config.yaml
loss: "softmax"
encoder_depths: [6, 12, 6]
optimizer: "soap"
final_lr_fraction: 0.1
Rows from block 17 of the image encoder, named by matrix and row number. Each number is 500 + 25 x the weight over its row's rms, rounded and kept within 0 to 999. All counts start at 0. Numbers have three digits each. After the name is the row's rms in percent of the matrix's.
# conv1: bottleneck pointwise conv (encoder.blocks.18.conv1.weight, 64x272x1x1), inputs 136-271
conv1.0 097:534486506521481535499520522457491491484517536530518480506519487493522518507480535493474530524500533486502459494518522487550499470508537490541541446526458518479488488489512537487495548497468509506579480496487481493480470484470500513500458503464450492477511519513496497480505496473478520491521527486535471526543533483511516465513542503490500429457482519472487496530539457515516536514534496527516502481537553501
conv1.1 105:496529504495485472474483509497534527487533475471478470513522535509543515529455521519473529523512540504452546470485485529493475513530529463522485468476518485546496486554516457513487491486510495489557484470466487529457472469479508507490464481495500508467431458528486511468516510527504492471480539517513512496503491488458519466524554505544491490542577487523492525498514482498524506547523534511515564485485500500
conv1.2 111:472518550537578493494508493523476511483491462464510536475478471486484500522551455516531435492516530546478458526543516462489485485463499527487486481483468488463505510502443525453469511499507478482541475520520483519521488507494504488421505507487439499502486518496515466458512558503505513500517498523478491483463521488507494465453574494470537495458486476488498510544467518472507485437519507524486527506487508502
conv1.3 103:514469511523490504498474540525501473507454520526450510537519514508479488526494539500515489525539535504483517510478501495512537538499521501522507500512545464475508458484521515498511487504500525497492478490544517498506537535517468462514493506509504480474481502526492533486491488492463496463513494555524477517539519464457529552508500505472472563464581444534476469453489567540496520519513536484495518564524525491
conv1.4 101:516516531494526504510510481492514464506516510498521483471531488518520536499493504472519478441537473462544487467493503465547471509478482467523507502463466517467541485522530488490488480537529515450528489495473512514449506532508512492480508511477525463494526514499458527483543456486501495516492505524509455503452485519496502477522510456463533511489503483487541521497488512502510534503542474467423514521527502554
conv1.5 096:574479505491482515541502455525481476511485523497466444521532486524525491505473467516481505561487487488496528489477517475498488456527481498505479553493490453414543519531498518453469498495511483498513507507529552521523495430582474495505537459548474469522537460508512495519501489502499492501525504457499488523475475502488503479515512479526501491458499506465502461487467470525500555457497441522479488463486500497
conv1.6 102:512521496521509486540516497465526492497469500486470455517468548489513503505493478475507556533490520507513530471497444503514524494509536495512483536593453489494522489519515527501484486511548449482482508509470510457474485490469422505556514495503491498505497517521476467517576479474519494495484506486515498478561492501483469507508513477448481565517521479453541492519493502473505496488541486495502514530513488477
conv1.7 098:504508482546502481513513482480492483513458555468469478490495501515503556499518506486494521528522468496494519475535477528509568493531533562501514501493483526414499510516499512561496515501474529546519522536491519530524520512464484492508564489499535483518542487525475548495481498513475500500488530480502563501513472451503528504449510439491494498501505505481455539499444528521509495536516473469489478469505486480
conv1.8 097:465510477506478502523490513480513494536509504510529517489496488539479489512509478492501553487515470504543491515554525490538474467451479503453475449479510509528511528465505495482473537476529507479487503507498506467493483513469495495509474497534507514489467451521486475531532491543535499496505564508474447500507517496510495501520508486482514468525510504519573428490488468502496516487464529559531478531479476517
conv1.9 098:435486485552454465483491520523520451467502518517534496480519478498548508514509464496527487526500509479545536460481502442539543515474482536533499547457544521512533450539530503525490467477477530500529476513467552498476536491481491470479526409521503501546509482445530527518525490487494490515506474526504511534531504487509480510492521509480525491473526470475532520479466522499510487501516513514455481509435475538
conv1.62 092:506503496490467482505504484494502478498495531494525460499487505505502477494466532481478515484527505459471496504476486436513459529479493502549491509540489471477548495462510467491515586497465502478467503489551539483511452451548500534508506480500501488501559495516491497524511514516480466492508463488514468538464468512491500463523492493514488424516462437529499501480508429507498533470482490505488484487507513502
conv1.63 100:473459437535480498492531463444526489532525482510486477526490514552484471515517520493526490484486506489522495519489529481519521491496503507475511496537484511445518484487468524548459499523500537513501465496490482479509491475510419472527516436483486511530485497558501505491489476453500536467460526524520504497539526515509554495486532450526474479549469565478522462504465480480504440477521469503526499546479479473